A small self-supervised image encoder, trained from scratch: adamw at rate 0.0012, 109.5 epochs.
Rows from block 5, named by matrix and row number. Rows with one number belong to one attention dimension. Each number is 500 + 25 x the weight over its row's rms, rounded and kept within 0 to 999. All counts start at 0. Numbers have three digits each. After the name is the row's rms in percent of the matrix's.
# v: attention value (model.blocks.5.attn.v.weight, 256x256), inputs 128-255
# proj: attention output (model.blocks.5.attn.proj.weight, 256x256, transposed), outputs 128-255
v.126 122:505518498494494472486475510496481503459468540493517475492518424477471533493536485509518510428515526532507516481513486489524514514538489519493537526529488450472478552504473524512538506490486494499539509513531521527511506476498479496510435497526469535471553517522438488486466517498496493484521457486514466475578497533543498510561519512515500540525513502484485497529498551520451526443482
proj.126 120:517490476465501478536499506485506548495543496504492556486471478498507554554476535509494480520459503503526485512473482489486515509503531484496494470523483519507464470485535471499519478480530463507478458515483540523474536509472525503499549515453573459501467522522488517500498495538470524535488474487479515513479503490476487519450480480514499429535486491475526527517490497464499477524481
v.127 097:516489494522502524479485495495515487492498502492448444509552465511519466524508473529487518428527551519467509456519525488508499518524513472483513470472508505504511506487501516494487505486507482498524520506530521539533521504495484489559483519509481539495452458476457500484520529477476515530482496472521486484549498487493502513502541486499497552472493511530475490483484540532529524509560
proj.127 090:550499468481480478522505532496498539501510523460594486470501467484489551595495505502518501532508505512511494503482499482523499501527499499500490523552507507513448511505567524512532515501491480498478514534466551508482485503460504473496494518489540505499522495518448510518510471440522486502504458513534514545482476512562479509493510532469483436508511493471524528529476483491501548486477
v.128 075:494524477490469526519484479512501523484534447496471548461506518508518478505464531479491499489502495456494454503467529483524512487533504494517506475522486465476500558482505479493523531490494460490546547520502526508490534443510530481512516518504497499466525512558475488510505516490493497504500496500507471491534482517485513505515528510503501519520521544477493479480522512506469507460472
proj.128 066:461460501468485480516481486509489547481474555508536482532453497527497556555487533504496491487515501495523523483466478519491481532491483510474490522499499484520501478510511552503474473539559516475471474491487503501509493580470506518488492463520496484540450531460500499493477518495503574450482501488486534501475525466506495513472504516490490487482464497513489506484465492477536482498485
v.129 069:512495486518473548512534479489523449536528491504495508524502499500477465508498530520485501507509510497518508521477503505505490501529493492503472508476498485492513512495467505481477457527544556491535528479493537460525524470476544507483512451547518486520500476463498468527486488505496479525427511474523504508455463505509526517461492456495493504525554491468530491499507492481502485553508
proj.129 060:485557507546491450507514513508532472516498443536505484449555538526524515440522459490519508508517497493497458467476503525471524496498491547467420494442523520517502473520468512514521504466463548524443475498516501496513470523535516519498503509488513525477482517522530505480514506511499480419547477511488468527487517496517495467518493502493505507447485474462491528515520461512510505503508
v.130 094:517465499519493529482491436462487490480534474532526485524540513514473477495507493504523533512519490491503459505502516505477545483460471469480513522487506485528520486505496527472485487515552495513468527517488528487540462434438504528497539516474504515508517505490456488536532521493503475484520508539515530516515454480505503542498471512498516517500498510489498481450513512456560516528464
proj.130 088:486480481495454466492437505545507557488504479506510536473480548542511492521492483472486528491478503483500487505497520488520481523542527512519533468532485481529525461537446453515498471539529484489481450510513498502500525495488532522497501450523522519533478500484503479505503518515496569495483517468477460478497493536435516487500468481499490481494490511499513466531518514494473515454491
v.131 099:538508513479486506502508493523537518434452492497491483478519476525524522483469507512532512447526490517494474436498508486514513507498503536490513495478484513506493513517532490493534524467509484544458477487489543495512529543542510532459540490550489511486490534518459501482504491493523530482523495496504471492529541481467494515498483555513522513437463488522462542463517474477532490417484
proj.131 095:511497515500509524497478506493482476511522505466497511546430499498515485469506488521484462485486500498458525510525512510511466498496503482501452538468483463500520529497491495521475472499509511501567521522456455481521520426518473474537444480477464488529530489525525517481468516523493521537492548546475483518502484506492490465496494458480471476511542516497505477508440488546480453526526
v.132 077:476497479447505475540519569478497479535511493487464548487462534495467527533488507521466497537494501519490543506483494508514455510498517482530483499499491530454515481488501509521494488520501533511542469495506442522495491493516470486492497474514533454492497479487546478519463505516505521542460484476475510495475503516489468452510502455513490472508509515498501487574478493528470495487523
proj.132 072:527497524493502516537520514490495485503466468525493450470539503478486470489495512508521504520511540482500523506503452471471554495536461527489492470459515539483482472435518526489514523484431521498505519480558500514499431527494521509490523501481477518427490524479497521501526454490492460445526454509512500516502511477512499494484539529484510530464507500482451496504540509494503496518521
v.133 095:505524483448466478527488523529508523447505471491493503485516485525504503497476516499491527471521489530500487490478517469533532478540509502466534490489500494471503515505496483482512509508525458505493495492478534501511527476518504527462533521511514485486545531560476494507512523487477516510563492510477480455546525484467501492513509581528523507505500518491479503462513518500461501420484
proj.133 086:481480492480503508509458488496509532497493498456505478533485473521481489569494503525481464475503508454471513505514463529499502555528512502498506508485500485520508512480494544495433496549551467473538539507472513504485476519444498495521470476507455472533510517491492526484496535466490535509501511515489527469518549452497456467510472498493486484510503547497482485493444467524516452498489
v.134 078:484464504457485485529499535511532500477525469475490477487473494486493504480484500506479512468495507534509494473509490479514497500539494500478535493446490520488510505513528526489538500487541490498454469475489520491521525512523515533457546490544563484516506533516487508516522520500474496521565498485452470445495547488471515487457484572501527491530472480505494543486517498514480502471520
proj.134 071:534498503515490539494501493496516491500501480446492460515550469499477480565505495524461476489522483422483497498559461529467496550504495503496478502474512515511504507488513539499450504489478488484543540521487527533466442496487498465523487515474467483504501494505504541491531529465495472536505511504526529530505524475537483476531466471506506489534520524453490509518452457501504480536510
v.135 087:521511527513479524491511473528525477485486505485506468465505482496532496491498519524532494450514472502522480477532510493481520511529500519486513521462480496522487526510506485491533501472513517527450498490519564461507534560529542525465518473574511530518472504492471527492499477496512500501498487475505484486488499504503536515449455532477513500493476450523491552473515487480514510491505
proj.135 079:524514503523508507499505498489503458512530484473499519525473508488526509471520464502475485497507468486471486489529532540496457507468509484479400547482496476514508519522477491523498479462474542500531510526451472492496497427520467477516456521458491485525508485541527513473482513531489491550523545531487505538490474534537498487524499455515485487530528493467514509534448470506497474528527
v.136 082:500490500519501540482526509483477479589496536507483449551480518500450491482537501531485496544488513517489550513489492504505474503493506470474485519513514516508510461502486524501451443508519557475501483489490498496476504479469509513493508462503520477502459506437519481498502471499533489480471547500501514535466457499516519510494488462487497494531520473495522489539507470491527487565504
proj.136 077:502536478505518478493509540529526447515491456492506496455575529525509500473522468466524521550506503502497434515482505465496509483522508538518503478491530530520500474504495496516529502463469495511462508513526510518507466508513525496483550539486519526467530489485506490505527476482504464465534456514499462521500502522509527467556499513489509511466514485484503500512550488508451548499514
v.137 099:496511501572499487493524518470470482558502536504534470543488536480473500497515480499500503543471486496509541491498507512461520495473492476484485523527521485514523457502495500489465469519484559474508486532487444472487470470473477503528475488466493526499458495488523502509480475498536486481472514516501526545461461527528502487488475469459470453537518490498519483525501465501525494572518
proj.137 091:497509475493506484482510517512498482501475482500500512459550513517502511503517495460520559523520480513511458520484520459534498462519515516506526479533515518480491477523479497516535503501490501512466499515520522518497497526497519514470568533508542528456515478480492476504529480483510489498513478494515489484516470534510508518554513534529527532487499476505512499512557530475468552457491
v.138 077:484564482465485497480468546532520541464501478490483560459495501510471519498514513475522496476476490514506505504502518468527450474529520505510513469553479507453486520495480490551539505479508459506557522466526496536436503499524501502511487521524519498463527494526480521490476516503487499490536475507492444517520518509503516542534539545503535514500498512483501492482493542504459481442485
proj.138 070:475509496469506502538514497484488493473462521514483501541455460460481548553500535525459454515486503470501506516494467519502520512484484498511476525507479501518484521476532544488463496477532467495515529489491517518491475557455500506457496484515471448500490522485539537478483478497510525516463462496500541447478531462500496518483498485483484458556490513539456504489427498490503469508484
v.139 095:520515505447527486496527489481519536511487522519476471499481500507501532488520495535495528520517492526477528499505508479509513516506503487463495500512492490488506461489541532490504504493487479537479503498503479547520477536509451525517543544499543484491486497495446542518536501504542500489512500508490554523521479462532450492486465516515520467481480507521464542507479497502546504499485
proj.139 087:516465513476511524525478550495493524500497482439490515495478502475528467481490501485527480528473559484470469514492504476510488534536511521601522459499503526515498531483533484517487492513467471493569501517481489499457491447487496475516496507458491534504525477477521527478536486510493495527537508500454453549499511553471537493486517482483497458476512518479475481512459525503484517507515
v.140 079:452499485508516487535488605474488490523517509483510529524455533479452504508530483486487502528464495523491574506492467498513455479497486483508493492505514543476517493505504494524491476515523537478544446487501450494472495477493491495500464503493494482503487487467559485526456493523478499475485507500474474516467509530509488497503537492480496487517513477483541453525510534529467487512549
proj.140 077:514524495508511478511525492487515464501473489513472476497553476505462487536496524504490506518530483477528503517525468466482539487508475517502499494485521532481467501478489548494509519470499489501492521479533546525498442550472535497448546507503480500438527519460514526484506482448518456494499441481554523457506504475531467515543496510495511535512489491501456494498538515481475499500491
v.141 090:496508468540529456538489552481474543485488531512541522500499522482500514507488418461514529506467500495473522494479491509489528475482491497516503469538527488499505482512535456491507521505468521506506475547491446470483472503504439496538462565450422528490519491543511500492445476506513507478502502541509490536532509511489457499551510517519484482470504502499521472495518500517477487478536
proj.141 084:486488512491500494480495482477489515475463555510483514526463475502505494516482528487510512480522477519533509501513537475544515465501496467519558500527507477464483543505492537509479526539538473502531527499497512485486552510468495495479524481534512531477527474458492495512483503445526529537474515478529515436500480495513457547518503530493508520520479501545493492471498562505509509460442
v.142 065:531507519509509513467465479507488556534453533531498483519520492521534491487491473495464492479502531469463458503482509483509465536492514520481494461531518505513474478510489506509472499478447437480487497536475499545454476499514482475556499527403466488485488520516508518453486548469505523488520538505526504552557526470478518498549508470537502505483477528482480510479490474520510476492492
proj.142 061:470516481467538539470490539510466491489508541481517508509467493517477510475512528496513479505492511557493509505464524485537466459499528484524582509546490495500512540500560475508470480545559473487490505498478485494523578505497461491558492509531514495515523482519483475521506478507517517496495502505450488500508489509493505504470493530523493491500504508523544476423505485522488533485500
v.143 083:492448468524507530559494488496476488535539469504482517516495529495496459521426473486481504507498529452463473516464488534498525504478482479535491488474515480497535514511511516449491507531509486477516508539469498472532492454469486468504519504445477473496505509508517451501515503506479495548482525507507524501529497511487494483502512443527466505512543540482515466515519490506487498519524
proj.143 072:487499527521462478476472490507507540506472524540517468462530540540472477497489514487512523489523497519546537471508487465484510494501498513470543464483525496495514450502483511512484499548519532485478447483532504511522530553525507532535521442510510565472465494492478493537502513470508535433496514464509495516491495482502496498477482532503523531450460493482508512477537521504520516484495
v.144 072:504482537487529502505487471502489535505490534500532438521497489492529476502501456496498515491493487486477486511506474509478524515466502518488512502473525481528503498487515477483498510473469474498423477514484468489506496536501461480507508526451477512527487517461541500507506500492483486482519569505465541472566508501523513462502444496499477468502474509515512500473504498514506504488508
proj.144 070:528464506514500549454486493494520503519498529453496517521561502485503453485477521479483512516505514517520505481537527478502461487496527480551572495539509512495492526526515475492491498505488473449507500514468511489488550469520465482545505505467508527504521495504467468531514509491471478551494560474493499521535479536533456493502498511526533521546497540504547478468513514500475541498490
v.145 120:533514502479487541523516502522533514470468480506503491492530503523490512488458536502554526459514479509476486452493508473505517503504506523478506513484484508491496525532516463500543508473534487521465477479481553469512530514549523547448544480548480518473477536535461489489494472513519525472509502524484491514536506515470499516482466548501515490445507473522483509452541486477514468422481
proj.145 120:498485535496509501497480496507499463513483507505478516553450508493521484446492495495476471492492490478475498505521493501492478497490501506507444530445486470520527496490459517515477453487529518493557503505471444485535507454515488505522477454475455506518532514485553504460475511539482549519506562521461481506497501510490482458521505445476491493496522531510481481517441507544464457509535
v.146 091:493500503532492526455499464487461480573523512497485501525497509483511473500535505498465475539489523480502520550506501524500472508488496461521492502531507486510493481486477520513452491526470498465532534524515469531489493465466498464540459502464508494510474471473533509499516501492502484503469508489537513520476452513527511485518528432485479500549521506488505476530472498503509519591501
proj.146 086:476503474492504475508511509518502513496515499532541494459526536515498528494510491477542533520493509537524476502445513483504511496503510510487543476550511521504497468511520471496536505502498518504422467484534517496506506549498508519470534524513549496483478505503461469517515476513508486452524455487501507510497498506493546530488525546527508509464474457497515526493581503461513557483483
v.147 094:466459471506536490520501531489475490525531511501483538511476514491497483512503490480447474538481543490476540547480476528522456488498507489523461494499524513490514490483475520508474492520478523455541507513492445502498494481498471464517462502454487447525509495473567483504483504516455496527482522482492491497481507503493494481514548431523479504529524508474548459550488503523440494559538
proj.147 087:510528504519502501500545487486519515509500502537495456459575500499472493491490508501524516500517513513545505481478471492464556472489475515490554466499525530487473493485539530477525543492476506517444497472549520509496483548513521494488536516531516515464478510490472495547529487458508444442495442466544508491498516455526495516498512545507520535469464489498503528461562504499543532496484
v.148 070:501503505521515519490513479507531453530522521494517504510519463500494476519530521485535453472501507504540524540533484492500468499521515528504504520458498506497500491505442499530491465514544513487508512457506526491491508559500527516485494464554520486502484478467502510489488504511472488515464469488513495498446505491521525518472483470489509502498519465511496501492486531491458494545503
proj.148 062:512574499546511469510530489475526474504525444537456514471531467468504501447516475538470483485496484504480468489496504544491538493476513503467398509476485492505492515486489482494520512441465524547489494485511513521507497464525494518495485522477495473482506509573505522471483512532491445505517473489505484487496507499512505494514513458527491498521488490478502532525472465489521483512525
v.149 084:481510476533489550500463508513476497510526510487529502545506524495452461504498483461517502511477528494485531496469494512521473461491500484494500485520519510500516499514471492514464471520550505454526498487489508463441500441469505500497498491477485482484506512480530452493470499507489502473519532519498472527511492510496540563530533519507504505539537502454529446497530491480480472499494
proj.149 078:464528479506504461485524501509517467479464489544471488496530529521481529541518497494466506529515448481524470517497504493507535486506515509503525489505506496520496482525474532498481499474555486489455507489535530529529493576487530519458552488544499489482503513473526495497497490457520530488473475473522519431476529483488493498546454501489502496512477515528493507486519493480478513477485
v.150 100:515540528542494496429483482518475517512425545500508434519529487508518520460513489474519496483508498525502502471498522462496505506480504498473515507525505496526465469534488503525464493476484513496462479522512492524455520516523503524518493504510480547479477511508489547454503519476553524448543515505532470537499523481499517534532519521482512502477473480491473545497509443461553489496499
proj.150 092:481513446488544510477502533529471452480534508472521532530458489525507538496519477509513478502483471551460481530487536503578451472479537482515498518567484473509515524531523461538502466495536488518495522519465487479525547471496469479484490529511523459521577491534486488484462487503513510548490488541479512480512495520475520500516506498520478478514543467541516493483507492515482503495482
v.151 095:513492497449508460505498539515539522437473507506510483491494498521488533488487488509510513477521483555529479457499507475510511496490489535469530520480504500507507495522518512503509506484524478545461455486489498506521502517520478528467543497527523507498519524524483518499509535490506520480574475524466480487508564471488479516491496575504518476464451507504482544463493491502528492438492
proj.151 088:528501493494493529503482507485487513504509475436479504521484457497484484541491506541472472480495510473448529522536476518534490506518514495517484506470476488485497534494507490509471500510507471517556537522462511509487506459491491478518469490499469477512540487528499534494498519481497487548468521525505481480529503486480467456503472470499488476535553528498492476515453473542467455508502
v.152 091:503464486478480538514482464485489478496531423507460525491520515519507491509447521504472503505520530453473449513472514520515502516487498492524479487475472517492504510490507532474516516527518473502495527522489534515528481457487510482495546479461509464485512513507503465494528532498491512545491495501515522493526490493465491481512500453551493523511518537476480473532512462476493517505475
proj.152 087:480493514501464502522468493531484544495523500533532469474471565522494494484500487491517515481488506490509522501477478489476502518511488504474537481493497500526531440488506475491486496545508541479485474478544456495534494513511512524518476458525483520530445503490486497526506499507498555428502501494488479529475505492460559501464501504486491492439484499486496503505526503485511494499505
v.153 078:489500499508534460522513576456505505502475532487521508490467520476498550505508464523524531513478489539485540462522480498472503499489502509507485511498485539513531473523542496514513495502500550548483442501510453485501475554533458508502485513496479522511468501485528501500459464524506519496499490523480501519487519508512472477497469501503483458477472463532509494540510496519499501479562
proj.153 068:545498527509522520518525507464476455501494482497452503505496490452504444451500499498496506517514491483487510539550513467502520477508476472532494498491503517455490530464494496490514534490439500496559557497516482496484481455488487477487503521474465523445558460467504529499508459487512451560511517508532502498505468537514498526532533484494509533530527500502456490524508548479476500496509
v.154 074:535496511552487540493538438505518505524488500500521455500531484502514476485499510524540530459512498495497477468504521516480538509522476504486481520474481476536498511523529478468506485491517538538464519524510557468530511540503514533481510507538481545500468477527438503496510468489522478522461503508541529528511472502511504525488468495499487489476511465506480517475514463446535497517504
proj.154 069:485510517519497475490486517504500476490510493511503533491432552499559491414529455486505495496505467512469451482494564525523470511492516488513432512484505458510535515524453474540497485509484538513512481518470459475510546453512478495511482494480520533514516471494528500472483494535515528519535556517466476533480495542490523489502494481505493489491500488489498511518472506512503505490507
v.155 083:475491476464512449541493573450469522513503487497494521509456547472479534503505469508471533547472489519481539494485491497487521490487488465499496499502498515478521473495539502478498506510474524497504451523494434500509484468496460488507493530446500482493514498520537492531484498516490528495516511523461518498488507506479460445507494512515494465529483509509526484535506507541493505485535
proj.155 073:520450499481490516506471498507498519498464502477513459492541484515475466554476524479522539498535520459520522525522463456496510518542463514516571474513522543481488484484512539496481526542494477468519541499517532505474440545452529499488535494516469527470515487430463520509534495445509474475501485484539518495529504494521489522528513545490529545484494501496460478492535542477499519482480
v.156 092:499506507565516528477505449484471478563511501515489502518494517477509486503528514480508481534492508465501507528524505526476486513482490476528477498532489484523492505478491492505475496496476521484526543511516489504495484487488512477531460484491477523506462470476515508496498468502516476494436506493532520525472432528538510510496493425486477500510522492511503483525503505488510519585501
proj.156 086:485498500505506467505526509511498485502507516557515533478497540487522525435506491458528531525489491538531476495463530479495500471473495504495503488524503512501500465514495467508550484474477538506453450483525480485512514521520499525474531511492545527477479502479504461500500474553502507477512488470490496522474474546502540537484534516509514510485475454511509519510549538463507543495500
v.157 112:517526502455511509528488502515537522438464488511497512483530483529514521505453547502534517464525491501475473468475510485517511498502511525503493502494483509472479526521513461512538526477533481528492470487492537472497536516543514526469525498542473498469509529522482473476474495509509533481497489503490488490546500499463485496514489522534511508432499503513489494465522497480488488408488
proj.157 111:496482535508495510505485478494493494521507523531483508546429504484503473446473497507485481481490505496486541505505489499494491498483490495496467522442480473516513495490470509505488470504538528482543503481481440462545512459508491511520450447499444489528511525491543509476469513539487536497487553511475486489499505490478476480482510468476486514486499525512487483495462516539505433519516
v.158 081:489476506561472509525517518500478466518482496487518497494500511484529481502466482485502485471482484467483494498521477504466519497492485481525490500477499510528501513523506462483506498487491548482479483545497537432519534534529532492480480498497446520513486501508512506468498447492474514535456519503533454483485509531466518493490525479481505523513515471505529494480547504507436512505554
proj.158 077:499520484527502479455488454499507490494514522507510486505530478551496508502506491489492512451535463502514505472524511518490468474459494475415435542511518459489520516533491538531491490493530545507502515513465516479508520497493484498518470508485503516512535484512468508507470548472495495500493547509523534497508455473573469530547500507520485547509499445484503503487493495497555493505481
v.159 062:473521513462518459517503499481515451469542479493510533475465515478471511493548537496505518537518456549524548512519516495505521480501482483501520513483495462463515512467500507521527499509528546524535503452508450465519523510494495524482497496583549474516504456468479503555479510510525489469490461493477485465466471498555479492467434551461537473506513487514531489480483530483530528497491
proj.159 062:534457507538473471538519496487524522504490463478517481504550494465535483542458487495504524501499513460487483480529484510483530521517484523524446482479499542535464487510458494487531522464449495495496493498517526496466421477517539508452523499475490490484490559496543507479515489503485488506496497495527510510514508544482492479501533473491497500494486524475465498553531493479474487505507
v.160 108:450507464478534463530492499537512505505515509493505497523509487490481519463534509460498534498472496490521491532507485463572541514473471527503524482504503488497481460478466550491492491510532499494510523460533460534481470504486486515483477480509470470510555506504474512472508545497483496523529464486512516498505555493516529529552531470525512513502515466479467523478490512503484473530456
proj.160 103:536522517504507528493472516506486470492487494433497455489527483533520481454529509531508511513555509488463503483556515503486468481532454514527464487481517486481508540516496495510495518489440520524547515530483484486500498496513504479499487528506462549482550466484512532505495498454531452499488490529538495538521479506530486480541495528502505526486527470494456464488490518523494506485552
v.161 112:473508471504484458531465501563484492515514459502546488476528498543496512468486510445495512475500494494512465515465484445581523510457536531475507475502523492473454487529450530516508484515535524510525489496507517491492495507534518521492469481512467473498544497557489494440515553495522524497540471465521505503514543470488539546534538481520519493474506461455491531468515469501500452510460
proj.161 108:528483508520511512474504533451499493467495537465470475511520492501536501496514527549487500507557505479458527488544530511449496496468422488518453532469517507503507508496511521489493529488464529472498532503494460510514470514499537481474511532519484521512474497461521529532492477441516475508475488513545520536505461514511462460492469518472482527485519498510460470508475491461452505531553
v.162 100:473510470520519489521456457548492478491547483502515468474544513493510484475492489480534471532474488496501443520552501505549519505478540492518510470507464517513447516479503471524482511519546519423496526496527519457485500501490501516501514469522484505495528511519435483463498549504485494487499478464494518507482542530506536462506517503535525531521511514493500508482514497487505514518454
proj.162 094:505496519478501513471510493501496460486482476479469515485524507549509485480530545523484518521501505495502488479534495473450480499511464476522464447448502459447547463507485498473542471472499521546540443521507481495511513498511551493493479483461507527505488500470567514496509487494486504520510484514495540514488467510465513531514484487461497478460516485503464480504496507475531503479563
v.163 123:519492498501491491528525556487473512509499493524519520496501529543479474515482483531469479489544530496452525470437495524499467462486508493481496529509547509470517495531488505493523484493488521506507468516444526488519513500506512497492493494491515467497520501516561522498505442522542498458548523533501466507525493487468459506488529558484496480456534475489514468488499460462492472484516
proj.163 126:512471498522488519493510480478478514464504524516510506516464490455515532537499507507492497468486469499499507510486496537542509528463496509494508563493463489550463534490484513505485531529510469463469518475498505524516487524497490483511509508534462455508474517499488461511470506502496507495463486485533494469518510509498463474480477492510512497552487526509539484517509473507462481519442
v.164 111:520493505499527512498505533469501510480468520494456482509503531469531490511529467542508539543517541510468486473506526547438507461493467495524502523519489497502501506479588430497482501483467540473509490522490481469506511490483482498502504584490485537490498499453499496551511465520496478482457528500479520480523503521523483439491440521512498498517528515510509443502519496472495556481535
proj.164 106:487446508459489509494489509522460491514517462494511549484514476482480493496507529474487490528450499514540495520486464459554485551556546482506556452516455475483489486514475500504519460537548460502514492498515539515501539543497488471534453446477504471523540497505478476501475522537493542517523510478503497487501535487472506498474498497505529474501482517506541511501521506538527484452448
v.165 150:509496505506487457563492514495483524468498492508556458512464522488515480465488441472509573520484463465472456480500500488530550484466480517494475493520529498535523492498517432489509499496476521493483489505453479473527485498494448509504506558455481505509540532482517470497498501520513498513520567504506504506545502485514486508494474483525490462500492501482496477497541477483506483479472
proj.165 154:529430553501481529485464518470496516513512518492483534493497502454519478464503518501502482510495525519540550510538508465513488544526498490551531491487488470489486495505497511478496516545463458457519475494499521527517541495500493478544449449498484549529514458479434518540490508521491512535489549490530477524494489496468468483472498519498546500512478538520521493508481542507479516494496
v.166 127:484472506503489549457485451519520501533515486489491511515549495511486483491503540480496461470512530509536500533500499510472452535549514484511533471468492489504508531534458564500474491495539466516508517511520529515476497498509547479471489453535530527500451467497450483493533544501482503523492445498519488493487514530490514543512537506484484540521502501510489530527469537511489515549516
proj.166 123:470583455520523480525529501515510477471499503514520438513499528529489510493518470498512505462500485505451477483486508546494533448419487516460467512508513543504512499519552479506479498479521551522495515479498459471500460487499503534470528554525496479461466525524543499462529458495515473487496421513471521490496515501499535513508508487531479480459520453505475508464505481470494498514515
v.167 084:505487502474521491499507510525559509503508524544475479516467499464506484474509517529478519507520485486507526480500491580493500488493471528498500536498517493480491483467514537483473510467490501510474430488484478531501506519500451463509501480473496484498508523494494515516502505575504481510520466504426512490483572494503476483503467479518479491497501508517473497496488503513497506502495
proj.167 105:486521485497450533512479483547432475498479464503499505465508485518497510499513511460501558478510466495480476510527484485574489517521502511468481465492452454527514523506477464527537502532525515503545533518508522473490492537468517532521481502531466520456518486504467457489491493501532503511472530473536487501505488519489520514509519516507559526502497499487514470491502549519517456486505
v.168 110:548510539483483542432528530469523497526461518511434545490478490476497494547507526567481475494528489508502546484497504529423471495528492490498495528501499518469501508499532511488519511467467477551495474524485526530501524501498512473517537502500524494483445488497513526548498455516507488491456483522481481512490481485492480470466447508454518506492489532526519496495478515512495524460564
proj.168 106:434554466500489469526506492518492532500497487542537509492501500507476538543472472447508511475476470497487459509437490505550514512511551484440511497550480503548510496495478481538499470508554496494471541516508496490459503519468481533496519497504525474483484531537482465477500498514503547479518509481468498461481511496524523519516508493505480471513479493495539515523514482519537464494452
v.169 101:519492522528462541480466459495490473499516472497505511471524478536519510511455526472500444472493483516549479508498512462483467540512543480490498480486489503535485533527469514510503504514521471503506523509541557488499499491513550499502525476524519525496434475517486455493498533459482535488472493483543484491472459495471510511480531492480511530469459519503524532501497521534530490507508
proj.169 102:490535471520533464495535500472557519501524512528482488496483546530492492522511488495491502500494512510493510478479541536438519444447490489470476520510550541485521466501529493480506503458501527501445471483490463502488498460525522521474522523486569495512436517512542518522531485499483492482513483520454505492490475494513526518492480487482444473482512492504477539505496477445473530518517
v.170 094:491492482528499511516479458500468475486517472500531475501526466501515505493464492455528446500466475522507458523515483471532488505493545475496493472489462510561489510513466466535488494514514474444489538489540539458523485483476521531495546487516513511497496497503500442466501506456487504490494549487529472496493471522483497496488542498512518551500477511509521513498521514502540501528470
proj.170 090:519510507527537492483549481486569499517527517521484513503475539541512461504505508497508509500481513521544511449496537520436493457467475479515487485465544507461530485502527518452525517462488481534494433481478475508484531433553518494502491505449545528515478492491543533538521513519460479495494479515451521504500490494485526536502493474475469471474494502517480533488491491474510527489521
v.171 129:510523502508489497527501497507462493490495483494533455498467499471524490476481448490528499518483447493462475500521502493512518462475532491481470503524478512521504486491515405529494490496469513470460502522476507459556523520482467544523541528481496488475534540512534473478479473503517478485503585485495496527529488516515497472473476513521523496527510482499521482470538487492525498473488
proj.171 125:506435535479511506477506533502522514521500504497479569501527487492498492513475529490509493537478521537551538488505488455493479537526493480553533458470490465493510482482506538473531494531502440492520465499502524528479523487510508472522454446459505551532515470459454512543496507525466520536502526475479500527480505497459489486482503503481511503487482537517525491510489523511530511500523
v.172 092:542521531503450524462505469493526467505498505505484534470460447497503526527449542497505446474492438524547511501525506462470495535520541502483467509488483504510488515505493516505526513509491456535484494505514542514516507489516528488522551474502515499502446518526513488506473495480505528500451502495496487509462452484493508504464484473467513495495445533514522523500499509558529491458523
proj.172 086:467547480518508452503516498487560550530501504546494503492502522530485505537472468470500511498510503492497496492464525500453517460492522484440478513515558531516537469482502501498510488472516519492452506515488486497467495468497512547486539506479573525493453511525499520523545503498488512475521541504441491491485465492536526522520509492482447500489498512488500541518481499474499518523530
v.173 120:492492485522482501533492476534469482517527469515550495506514471516489495480462491476506430489500473491496490512484474485572487489478563492481492490512485524514491474513425484522507486517524484462474511491490544488531503501487505524506544435511527450490531508543521470453482506499531488479547537501505465535496512498464495517480566531498519526484510480489500510481510482483510455521457
proj.173 116:527513511526519511477544496481530502481492529520466497515478514528527505523499525515505535471510479507514513441519519552463505478440439505501454514438513473524521518488511518460520543470478477499505462490475465513482488451529536498498497530485490547500457498475528507550515497496471481506458484500485511511497474502487494508526480479481480485498498523513494474497476495487496495523549
v.174 105:508508473519521472513513504505496466466485521491463501474512513505533508517534485511530482537484526515492459498524497509504541449468518505518512523523469504483460511463567433516499487509516557439534517478512513461525525500489491548509535535536474503505547522508499500466476470486517479459461512461502509490504501544501497434463484522513562501516524492499533459455534482470485519485498
proj.174 091:505456521460529487470509510502493494525507465504487575501522468518496503506493526518461486534478488471525479501475464463480463526539521448495488454466498475471543462483464546476539455493511465508483487526505499547496520532507532454484472454422532499537520496465569511506489518523475556522514493512496523469512490453494470488524484486463473474513505526532526513555504482529538486469498
v.175 095:468484476480542489510504500541547520529514528529474481535495503465491488465537515507489504510485522487503532497506465574507501501489469537502517504498502493487493481468499531500464502488522498492492448466491467515489479505490450478489484473503490485499520521490485502511500501555495467502547466503438503496492589511504495499536503498540476506505519485515460495500484503499493501523481
proj.175 118:502516492496468546510488481540433449487482470477493493478503483531516495484521526476506543471512472494478460494533488499566484509505483519492476459470454448508511546516489471519528509520514514516568520512498515467494499530482512511518484513520455516463539481497484466480486509491527491514467505481533500507520506529487514515515522498503560518490504486492496461468495540523522458472508
v.176 117:478464481502510526461476455513528509515508492489483505508566510507515479498516527495498476492504563517529469526506507519462457530529492505527548481485497478500491550528508550493476495502530499498535514500533524498466496481514540475471481489540517559508446454473434475503531556491476509510463427490515505475484521542488505510506516497495485533517502512504496508525482529513488526546527
proj.176 113:486550461506520483517511505509482467483512485516513457504502525532486494478530486503485503470488497497457487497482506530493533458439500502457473494513502544476510478528552478494497480476538552510484504479502463480517478510500517518472504537504513459477474529524557499463519468508519491492515422519485520482512514490489528513494503487520484465456520455511475525474511476459492494487492
v.177 111:459514476507506475500490490550518483507528484489488529482543507527473495506521538486502453505501536488528499531516498477554514512491516501514514474485489505466465510493464542509501489531551521481542518467531504513459505516500545515492469435547481492496521472527470546454501528480503489501512434472526498502474534524489537502518546503490530516503509484482480539476479492479468506526480
proj.177 106:496537482511515496482514493492489466474485499480490461516514485529521514487518486556496494497534483461440476495513494520456492467488471501498437522478515506496517494498479499521501492446470554525501520529518459485514467504503527492447530536504499481491489531495592506454503481462519482494509457529518527495493472495519466498532487495478469512495540452500459481521501468490492484523544